config.yaml
train_examples: 50862
image_size: 64
crop_scale_min: 1
encoder_num_experts: 32
encoder_layers: 10
decoder_activation: "silu"
decoder_blocks_per_level: 1
decoder_attention: false
label_smoothing: 0.05
optimizer: "muon"
learning_rate: 0.0078
nesterov: true
adamw_lr_other_params: 0.0011
batch_size: 256
warmup_steps: 120
Rows from expert 19 of block 7 of the encoder, named by matrix and row number. Rows with one number belong to one neuron. Each number is 500 + 40 x the weight over its row's rms, rounded and kept within 0 to 999. All counts start at 0. Numbers have three digits each. After the name is the row's rms in percent of the matrix's.
# up: expert up (encoder.blocks.7.mlp.up, 32x32x160), inputs 0-159
# down: expert down (encoder.blocks.7.mlp.down, 32x160x32, transposed), outputs 0-159
up.0 096:463505595423514458506460544553464532511467491570463473478499543463526546471492507539473465505383564551422447507449495506516522560443488541469538579424499530447566498494485520576477519500558454528455496586491528525515566460502481498512488481450529489535480500526530475489475571617511482542432492492522484474460408485536495476530507479542488568466434510447515485501472524487527560466469474489446530512519566559553525520470526507522425488442420494520470507530507455454499483513483500
up.1 095:540485486425460519452503515537548474507487492451512508472518484449612505562456556531539485467468465441567548416471414431463524457521493496434451461487514521450520478556508492516475538497451487467522488495497508481468504509514524620515528599455495587519525492488474513466490486511493559540467553530490523516490510496471514478535431521441585456515493467539510490495570567477476549509516540455507491514540459534380490434508546496511589515497448483505476494490474584546475462451554528
up.2 094:483523444501489542527495505551521484419509464531479512510424466507533461390503530494509417545515519516492463398437440499517466480517505577545495516494493522533431514523489502503522461500517517507461465495490439501501468485559452474544418518611483532489480468513445526455455413500543571494489479517590548530494468527497495505550546505529514611518505481530525404429520500506493507519505552558559457548483500478544478512479469538531409603501501475502517465510491547513440490458525561
up.3 097:518542458468519460492531481456524526481455534553490473503446526497535463459560588477496465501471562506456488432463479458453483506550443525521591541532530470420523490426494572476448406504490461548542563497483504460449562462534429495497506541489494562526475424556503503500460483474520571537440554516440504508566517473532450497510487463534555532453495450435577545585516529482475597486506508538544574474533465525505514549503456501505475452509514423494531470494446498506500485530557482
up.4 103:528540549499527456456566496549538521496482557545513557547507453458493469490511540460537482455510490440458460421462518572547525561527461527494529511510464472485582499548472449560485473487446543503407507415509506472479448511522473476539522497469543566541470516492448528473573451542539538557486494457480464506559568463545488502492500440501505535577496509491516518476478422458565408498510539464592542446468475505537439546526518524493587447474469530467541466466431507513459517537458457
up.5 102:511480449498500559515553457469471514482524487482489452480560562519503562533430477477539513508510533512382510531526620503549509501452471466483485478590504479485464516525454503514430552500529546473482524501459558498483584555533504465528554433555455505504555486521460440471503501507454459478525508512568490456484559488427496455546483507432524469519575474550518448503468480497555543569474546564512471469486474496450432453521552449491597447491544435533447499486519486488479453509581508
up.6 087:497499573517527496414553491489440465510531471437497556470520481530539461521492514497433443578508472427487500431442583491547500430437521516508544498507547550497466468532474527547514525507606435473494505490413508499435493563511542505465480497556531450532564510545532525465471450455494530472497474494541472444489497553534450403541541559545506453524425480503455517514526501505457483539470514563456407547513544506531491489511509441538442486505526504515453545573481425459520523488517542
up.7 099:448502477471511519537560510507504553513497515536487485537527478488463485462563490418525462503484495488450394467474510483499526469489560524489482543555475467466541492501505578505439438453515537526458405517531487422494508432506451421533420437577429531475419520510527478508465494505526547477419517467553505471511501482562405553494540498577565530546529500455499533505515526504464460563525551590528583508556436521490459548489467522470535456491493488499491508499475558557537495517562494
up.8 106:504521520440518514472508560455540559528472515510525523508536568534534499489463471490548463556523426550451409497447518446515450431493524525541548523554525447520487548458477520413508523507577517516555438483524511491480464474518537451576383510561448506476503479484509445420556503509479525438495479462485507557508518511487538482440565508501433493543519478519418546531429574540559436470489553510476531523446486503531538536490418467463461481503518480541492521535417553526543534511499491
up.9 105:493483536437435491519529539528518504482464582531563537491476422531489502501505491506495439461496487436512511506485477548512509413506489524451526413470511472545520553496543561467545541535524531521492476543488455505478517449514534460532528545490523483500486455494481478561629505476485499519556478560530488452511529476530535558518451434562448457468497538491481502530467447455546474368528456519570533550422521488538492578527536445445512465441460484518572467544518501470473520512420423
up.10 104:513472561565503452491488553517509509511533452562550455497490516512493486521519541512431512544459503502552484489448496411523484507504547491565458497466514470490531504477496478593459507422551454520440463523515525573544497571496448435444492481514532479519494482511418453521519554547512457530431504502478492542600429544547443477540555520442514451532533521509451467548547471505473529508496535533461465544498492503494559515524449409472520447409490521434553430520509434498529494598528544
up.11 092:511473573494507580446481521527487496512563459483460516566525457469554455499588462521534586453466549548500534441525494500524461536515484482463477467524520489571503518506505453490426487460516552565513452505537557501506490507515470461521504409476468510517476513557492519462495501475517573511532477468515456532524552475542486512495490514465481544564518434534558547502465406463454420541469491452552451457481463470566400552485419599503565480561534469469528458425507531463506512480507467
up.12 093:530563453548574382464431445516437479544544491500462514505464490473506430497580553510493439552521416486490532598469462470502446462486567477564471507505531530525471522466494545511503493532509471542495474536463583489460417495459474531501429448533456535448527503515525494519416471569485588507499509546540500466469489491460503521446541476471527500455568508550521451448489477535512572545566539479517496502536418481536559483493491517462458519521544551486532457451514477521461495495523540
up.13 101:470470539482499489551487505534539455537498561503475452483504559541513538479534545554545454463509498511523609457478458538482499471463506494518526472484473481521460479503466475475442500509515482555526500446563515522500471455539479476525517509493501448522497460528464428506475531599533554517487550408541539484543583494485509454505464447504487593485492481410427538419433461514585508557560437538467480420534538517526511519522521545515547560466543517516455563505436478484471503393433475
up.14 099:491509527489545460521522577538545505492535431407524479466546580568497575511472480507466465552469485507514519491435435492569568479492503539468429580442523517501506486475474516522543510516503441561467439510525464467461518444556501478433508529467493477541471507536490494554486554513551578488491547516564443580556445513482512418515472512513582454456499461488427449522501552532439494490419490506494439520527578542518506462538443528496476511452503485441476513532506436466551449520480499
up.15 088:562553500412454492467521497488521535461508464467463571508491475529538540495483463415498544476546510457576455527472475483465558536579456602514578499454532570446433513546534426525519523471511499538448510526457490444520478474507567475533458499513567530518466530496461508523559470513536410466549504467467467461491481499496513533472540460527463513528471439484484498549532487566485466468527584465464467437496423558419500531422512489465471479496577492498540466497442521493514487568550517
up.16 103:549532528468564494510541461552485532523535453492445434487550576503495512511449510493460496504493509517397419445478532523467528474435523548506517571483467494423478457539563577496438510515588430476459468543476537459410480515548490494456528441448503432527582498512486449509491551549567475574467511486516468478523460522487532481549547525535539447499474520511485534507512483485542551528513462523461479536482547571505533493441518442462468494451471471493458565510459430483549515570518433
up.17 093:470541455456452459529582484465565537555498540418445494481513445492508500475507575498533531509450490526508452364438495530465499424510495591498468518463510452445483464510496518483426486471502497569427450562446444521524516496498424535503493529448473491487471525503462533486566477545580523587439523514512506437578457515496470497496522565550549537514521549453587510451547537452490439491552522498515519524522553541542496554544488482475453510490492487474471516533448531496474510486522524
up.18 098:506523506473502438508514562475506424542468500427551559573489503491518548499511523505497515481520473541500496498511473455582510496439482523499450489447484464513462517482507417433439433579476582518514445496492509515471489487423504517514415506498439549498505545518537544477586516552542509499541550477571519492534581481426433535506468481522447536493483397530529544453458502499526483488481488446477439464532552456524529574576535490478457547536515527548491498503487574445499559417452496
up.19 097:501471584496509498448475549527471462590487509453502533498549480575533509495485434484518540484463496429516481492458520511522503389406414493438537483521499489587527500529577478477485553533537463501519463488466502492410455534526494505518466465516387529518561539489507413502540546561461521505551540562498529495470480498410527470471535457545498500537535509478514529479454516535495466473572540488487434540489534526483501565505507511514454590506523491517448563501489512492402557501462533
up.20 099:540539593549556506507505536532531524536479525529492443497539512555393518491506497536491410542526455494413399438491528528436522479534486514442570572432465442508482507539499472486549532510543465511413535437453508493534475483545464407443489554456511422508520464558489475579494528494515485581528532527530528509514477485490527500506560478502526465552502531540514521460460498497520497470499500518472434457450559525488504509479532486493519480432482455511526505402532461500503484573459428
up.21 101:491513587537480455520489544531569480543430475546483545495476626460480518547472562553445475527537514477461490500526440549465489530492508457473434491496483488561591479457549501503487517562467462563460556479457512435474480488539495504428553514428502534492495476543464451579464482517453491475470560526498504510513520531502434493459479489520547499567517489545544486501468448501469509520543440541504473391554438542464474489402500512496500503462562511452482540469489486474560458541592496
up.22 107:499498520550444500496505531555529497527501537471524493438530495504456531443509498569556484556544525482444527444475515620443468456481457541409487448500452492556497497512544412471446466426483455558483519441489484520512566520545457450485497503498540573559455473545413493510473505468497543530500536480542488511549531408465512491484490482543528491592543502512547517483439454425510499507535465428493477498467533462611482526518535484510577526513471479519477545483546531471479482477415539
up.23 100:498518474470474541487584565506541453446538531490493498492457479527400517512464499472566434511524465465490508495527510555453487472533482563471474523462497459506551516485464467502513440491518463544474490534508489468488511474505471430468445555520483446483486502567431479472524504502495537483559588574616570538477521452512535527537513490607455431507525503526432533579436472458460427548545538536537521542478467551533500462486466537475575536518478478479515559467478411473559453531503486
up.24 097:505486508420496522494509497460534543502495537505463552516424496496531527468437465527520506541479486467504457434496429573497505496515460530539506518527541421529494482584536518507571541540559525436505522514486530437392513414514530499503490521544492490541566464503471552442533471538536418569436555477535507389416517536506492489478499431558516537486483524426455530529499464527476528487474560500483502513515515501501499455472493520510474517542551402534424575526482452555546546448518469
up.25 089:493472540478498541538518517570447526515489496545442487465370491461473407532570479513504502516451548475486504474494446544514446527621554468530557497481488553539496500572508457517491490503515475527483465518460559558590484456450511481466460453453527539472473542458536449505536535502543535542487434513564463435506489492540521503542497444471526501534509479467496492512464486470525437499566540543488472443535501543530432489552512542424501532479457543349496496465514534484450505478490501
up.26 125:531502498400468497531443518525528506601500435492505516592460581479505543586503517515533552466464478471531483537558459527507474445437485451479448481459456471548569482533527501492500524583523486550538514527482503481534487461510521458497553493471490465424473471435509468509556506487530423449469513483458443464535491534557473505471460530550510450484522494490551555545429502530462427537535505493479466516572437575440489506473529519416494477522549456499506514497511492529550475484599413
up.27 106:555518531469495537508484489536545565551542366518494481471532533513555430489518497548435470449447501426426483415464485521478528487493524511485433531454540549466521472521531444618546471492542503577475516443587546433513490501457510519474523509529492542491491465499496494553501495507462527524496433526468507424556511481535475402538537522524522424563517465529454505563558454552508515486475513446478501527465495525526459471507472502520547470493503459484555488428458563535515494562496458
up.28 107:472523509504552497523552472510530569487519462542458466525497531510571509426433571477524489546511542545434478454423521548441481509475498524529601543506501467483464413418513500530481414420504497461446450488468419484549529484520457522497521494543482490517475518495479487500527546514567541508493471529489487446584499488519446512519432557609505559545492515458510451515485397522524485477524498530531534502470481537578454524445472544466544509487517489523461538463494545499431541573490439
up.29 111:527467529501468554511457471521467485418470474554470499447502543445529471512521519520453501435513595491534592409533416477535542459457540452555528463471505505530498485479456456490477528507446555529540566537499525542497537534471576551437538460497521524532593557484503504551516449426546498511456530442520429454523486562523388452562473539535520515431547512472480502565524485465499524530479412505494472451529471514501454471490510500538500555452456487475479507512495498476587486491516523
up.30 094:510480480551476629482524464486539484447474463457422526497465486507552459540561460446484540504430488527502510489579567562407518541500429518510524443498499526460531449604465434491505559522541506506487530558495517418458532565535529423568542508460533522552524441484460485484490479480525455510531455507503525534462521485419519437497456470484553484571490485512533483544487393548453503486507459507536441504485530498497484479531491475424530485517554536495527499568493501527485547449498522
up.31 102:487472503524482499539510568479530460539500543501589499563517568508479545470469475524449526516578495505557508510507517464550543463494510468461547493503457475453465514524543402458539495449523519426529438443404497501483490525560518458470471478532470479503469448555525531516539532418521546425510526554514524538533481521417519519495513540521530437492474466492526409520513475535558513423457489486478423544465478401472465550443490449472517524503524507603491500578546491513485494498454411
down.0 091:505510454534549534529477412492460471510639475457591460497515514572505524476500411573539565571616506471489504558516537447538527508451487499505516488590473458526417466476489458510459544480493536457497521533461452467561525527522542510463582469505471555513478503488439490571526500456495471476536492532482458473563504458501474536420481474466492454551531440472546449467439471512523502460517557493508519534500518445531521445492520453494469502506488529449490514426497496462559477515491456
down.1 093:486493522497466429500510529475514481494439451517522491481440506435449467523492493559553541534465408467498453438507489509467534451550515464517475435486499413536555547470520471524512471573467572458489481473509500587522514551471503456500505555511566536489501527531488526479565479447542500489493538564494522526531554500469533477555512532452490466481482605577436443522482460437454484568542506434529423478515552548535483444526469503503602508530494497494481532592528541426474496471569489
down.2 092:512438484414494462553475499527475501483480491531577535529478475512513479517475482436474540397501474492549485599456421476490478454508496594551491597494483469525523439414521553505515501565480469446479472469513500475547464532515509471540490488479526450466504437515556549507521450472555493509496455502495483493545569541493570506536473453501465518502571473460486518501544534481537477473561531464489574505548435488436610506483492488476533407501519522552543474479420542545492558525514445
down.3 098:399494495455539479517538499596516465503615463481505432474486508499506565495617438493489470453506559513502503504497497448543492436556541491516558526523479545448490481474431428514555474458514476500458532479511519427486565484558525489405579488483507537471479455535520489515450510425510517475532462534527476542578470467475566458546415528471557528495479467454455518507454505522518547509500568522515536496512449477509491429504475462494496500494533527552544418524495567513521446459523519
down.4 104:552519489540526457461534546523491454593543443477485526459511496542467448572453568473522466493504545505505529470467411437414378428485533532570447483495551548530422470484498481559508513492596519500482499571494478524470432502478469528486481534468490536516532508447437549507491455488504533488532469520504492463504488504460490511520592504507481500481528507510558457491479436547407526611501552481496465536504505455536529496472462520567463599488484485460503565491504463465478489490464531
down.5 114:456523550509483413468526471453506492529534480463520526525470544519523490534463536458462497482496529520545511496469474475527510478525500544525525569535568563538502467555471557512471483547463489444464566438517522566465437530454486465490448451486475485510554569511500558494452425545541444525539447539516422543473548536485497514502532507472489551479529466448525496449593504603457582523459536537514463516487530477471452469443514479549366468530560460465515493456513460530427511465550454
down.6 097:531505540564475504488520470465599406501441555479468528478481420545508444479466478481506543514534548508435478434521481606474506464473427463492490492492485456508579511505491472512431527501419556488557546562544436536525470501469492495594496493495429519501441487498480433523506485543549525501537575501570470487476536466555441548558533449558496484531515507530548466499482514530546493456489435500501505475473468564515419513536560500483543408518539539409492530495498476478499519514521492
down.7 099:489589548457511460497457516499435460459554542448537553380502471501476520514511490527527486506482502536461555554481508481538500472526555456560494572478592443497437508534543542512498487537497506466441582491537563538440495496459492483472513480513530412590563558513519494408531479475466477514524456539509493529476564516513546485546506537441491527499449473565486527480483470461513541491420453480530477434470495470492513527488468487557416535456488457563517516551574508497457504477423458
down.8 107:461524562571475524514468513462519465480480547534597524510532450442463465546494603435450499497484488545518498544490495511522454521476485451497533437518471459537553474484503472473461553433447509477471544488478468529520523625475406570563459498492464456498482518477581518461458504528517528517593485489553470551467557452493542504473431526517421543542532475459510583482564430424516546541531497477497454491513582514480522494491532531450493516486509489474461512489470521487518504513410517
down.9 100:474547476530493518495502532506516526423440544550506530599510549536493522476540559490481505485467475532524492525470474448466521500496485475505477536475508477541512499571566429443507448507520437509484478426474500444450463499564534441489490539599521460543516482534527456479521444482525487454558503416538499578511506468531538498470492520563516539407523419459555564513501524438573512403456467535503430461461429473524482507499488557507522465436555443470499478509476512533536579486429478
down.10 099:428483563481567487517463468553505483510503417580609511523486509554505525475513452471457523466486487455526488513517485436545475482503524582534566518508512494469521462383491486542468452478520460464518428489545430509535527531534517426484515512465511440510433460545468481514547516569520485500540437480525485479473445481570498526560527457516470468511455490539488497523475470567522465477456509531570528484508482518452606452511519468481503472477471533507583387460500483415468548532475482
down.11 105:496493388570481517483563515487505501515496551472423432434562497571494533474486421518461464568475507540467523518511525563431479520458469548459537493455477491493465531598467411469457527516534532516496446563474478499496520522469497523447531452513478485463472526494543503511501416508478458502504530514520446525481451467502465500514491559494509445517491530539595556486491540422573488479480460460500550493535540456621447523502471452506551497517419508519460443474451508550505516513454571
down.12 091:531530437475456491481532529496493507534424525506433441515485440525469507523411527464551561569467492480484456538547550522502497484524466500473469501448467518487484593521482467482479560485465520518462441552408536545545490483548470499495458509501406544553444504507531438477514434470531475528528534487542503492511476519566465460509459501522555546519495454490551539487420545487534440527460538546485481468498535446566423539485510508537538461515446454518523511445399567553554449530575549
down.13 097:504471484504480484431445482440531560493551477565489530485534512495450484551432514512519550505527476518501529488491492493547506508530495519548492530559536516531493473508576592487507487506524448405451434568483447439491467443496510472452559509501463460490547600487483513529517503496484462482459506529464500446438510557531459512394524444536541486464492567438493526512566497579445507500450505476472510573468439454414510490535520449482455530494518548527460518533502476586565572514548419
down.14 098:548501565529543533549399492472476480554444551526567446435523470493444460523410503480514584470536537426557520502546479587476461465503542504514492462493549498508596508424602470494546484524477470503561491548500517572478488486435469520486519495516536490454516505473476466460533471518469509522469532476433426391486500505521506596519464478504494480497488558576553476521494457480478546501483497498571512541504488441489461518526501492468521593523453518454514471524534456481468488557479476
down.15 093:572482460578460501476492518467484554429480523488453432528497496526435495478526482502454486538382450505506452485479584503449454512544455482573528529461425508531566472562548524487471557452493480552527531506455495463491470435512551506481518533525489409470522548541533470458503474525457462488474523502515483546513471502592576443444528560493501495467533542476466519473606581443528468503499461551519467566489524549571485488505515465514511521501535525504451571431435535521509507484539506
down.16 102:565502530479508539536502455473454538473456430494535505514450477492495473548532495442545544506492506471567480552483512504509495467567518551551478469470439484509525493547491545575510481492464520456517390489506442523540491503484504476484551433454459490485461531432505452524574559464571506439516461528501568526507444520471458573546473502489476511571563477486519469486550473555443459501562490470518531464466472540411510570542563507438511475533532538444449430509492568462474493575539406
down.17 085:493491534461493495490459492493470532471489469541587517536513562459560566498490423426543500487516486490538466510505470450504461507505561442493508482503490546449455444527562528525519490494555509435453505448489574492557435533559616512447516457521520534471470495469449566485504485426507520498528511541474531583496558492455611471517557536470477494493529502540446404529484464501552496502450468542529371455498474468429487509505500497478475518442485557581510462498510477510510514469532440
down.18 099:532469527541502481494528493465516489508495511528507487546534464538447474549529495490541507572537459455504467435536516527494500447505528522427527421511399494575511442509492421556489484499429574425437460499521417484511527592533500514531541517506430476509473529507453437566528509411525464507494523542550503528546474510515524455484549489569491475558533484456462478378509491458401486503519516527529558551478464543516482457482535460492595514434515522521456527454480543513524500520512452
down.19 093:549472424479521509509528519519463521487479452502475503479525525445533510539446448479451465528487456461498498466529511517499535519470482621479440553462492428540508545497477453496451487598501584529534518516530480469502480540575538520553515499490452545543492499437531466444536471498509482490443490462544535539461441478444493430446489484502552442496506479555439440571456545561540442449526561448504491508493556538480546508526535545505556396535437538497483518420497459574534548519511546
down.20 094:542475523473490500520579442495467518562465430514495537515456496442531512499476535507540570514533553560505518484472500425541564508546575569524500463450516492469483481426559554494521403530476533534514404437542472453394508443435496499537523496462425546456472499465473482508564487507519497457451448511469516437523494530516481500528502538542510485556505564515553488528481500563447500484466569449554523502531406477477491536477558512473446525507462555578530464467449492465490503475552475
down.21 092:504415531532457507505394529496572518488424457528511533567462528450499542518509510500452512529448459528543491511563490494463435535507429399503488501493484600522482513554505505516559467539504573471501501510490473467515551537557486503578487496434495483473564474440514570471490579439466489490507491499506541588545449492536520488436494498480519452403501521529476512559513530508510485513531511502467496461559514501519541458464532445552459444438456448531553542509520560505534407446497469
down.22 115:482509466456482451530429486510507472518458474473467519510464517514545446498519502471391469480422474473516408493483536495559431556531550425507594520469517592483564444505499560490524460596458558504478508551533535495500508485429526461522464474508522486484535514545581491473476530505523513454491487453450500437452463530531516541537538485422420474503483520474468542506539482536512545502536527566502581502552478572504461534544538487491493455521412573515544462531473502538445479553500539
down.23 100:497505449515500484493517512593514468509563468478433490514549502547588520443517506510483463464522490432505608513505456415502482418430467555489497534455575476498468473484443519475496447524528455539543381497551525442436492513549476501471493472500554520498438487508567587538520552510518564506497535422509506460495498498464416453523429548546525561503466494507475457525516495566518473511490496495500477485479460461607470555490474517544503553491461446506501505534502526494475530467412490
down.24 092:569479472487509499505514523485495592426539488515537500510485545505519513517559515506524460438500528483510431561531447496434523563508475548467476479541437448467516433480423469480484457492402487477532444551536468443607518465544507531526504448429495500510425554478520567541501438483518459465549547428516530495470447467481439478525501541549527447573517494442497486540548481520531511540519479484534545520494465541567526479495494494457499447567472537499552436543486588496429529548500450
down.25 092:481475515545508513612479532518492533445490561477498478435514509451474525506460519528515499495466495466546572447460489510511509488549449555481461557513536515523422505500519521490554525534457411559494450522510490484458427442547421529490501453469495512509577501457501506487475425472623551556408522494561506492469498461466443472488484486488546588420464556502495535476444530467547496528449492446445492551533514535530500487534506472534433528489477563566527497560492501571470500492427503
down.26 136:527483531496508425558491542498503494541432446505528561562435562459500563487537583510514473463449463631447411525475478458443478550463539434542524492489452486531514448496527576487504452513437468423484525500473535476559537506446459481498456562441486467469490481542525472559527531511469437519536544425415528434480504550561517518490542469522470513508557467467503523522457561496449478529542517519449525518539488548493558523493471530487476439479493502546510511446520480474536495458567477
down.27 100:488444515553466525503494477534534483462487512543543536432500496536445483507492522526523548539527473484471518439477535481464457482540511524421529443540551493475511488432568578491512499484487554473444418636497374476466475510540446487530469480552484514474524490510503452411483516464409483539463535513536489528458436479433480564473488492551511498486498522540582494473485533499396510456519462482549457509503478494455513487556466519511535591537431453503478524529584523503548488519484530
down.28 110:480521446513549497408504493509525473417557487445515514447564524523465555540502495478466571508462526540475482472498534451486548494467451511509458491578555466494440516473499546522496512485564481424508567499490510485423512466546587503513544580478552544529563470495494500457491498437476523517523499491467476584484468498469487450514493469501539430485540513523520475556550613501397528528504501488490462428538510492453520480511445461513442488555500420488486521516549477453575446499574578
down.29 113:561529406542530483482542504490523446545470462476505484530487528481561500495537552507534442554486493539562417586473529540463490532482452556509554478467477582538485516505444482450514442491515469517442521422464445485471528529486544540521408562540474483501478460549506507466506515570543542506566491442490527514526492454499530502453501488487497512544594433394508533534431533467519523495548528472452474514497509459525535547461501486440551541564527509520535484470451466440448441440436540
down.30 088:442513471491444580483463434581454484543488505596528444477487428484474546457534501492517542488523510442519584499444525508550560465469446512449472458518498466525555504546515443498500489485501491518479466453478518467440432541517543508536501438529473440528528530499500521432545458553519538413513478509516601454552569469526467519470479519511566494476510544504467510516451501445533571508421507537480534578510513448551481543432527422556464513553463518482518445532508429508471464499473471
down.31 097:505420436490461485506552524401468508516490587530455449562440519498456490493528508575467447526555530515526497515492495548532495554471574494505477557448408449548448539511501449480518450513485534467513571586540519547529494535529466532461447499493426430483491505460545522479521437545544459492419483481577477477496536493521513538466532469545432536424490514491487498512487523458580465446474451479519467571535440456530568471497538474493507524501513495501522455538522464506515568527478579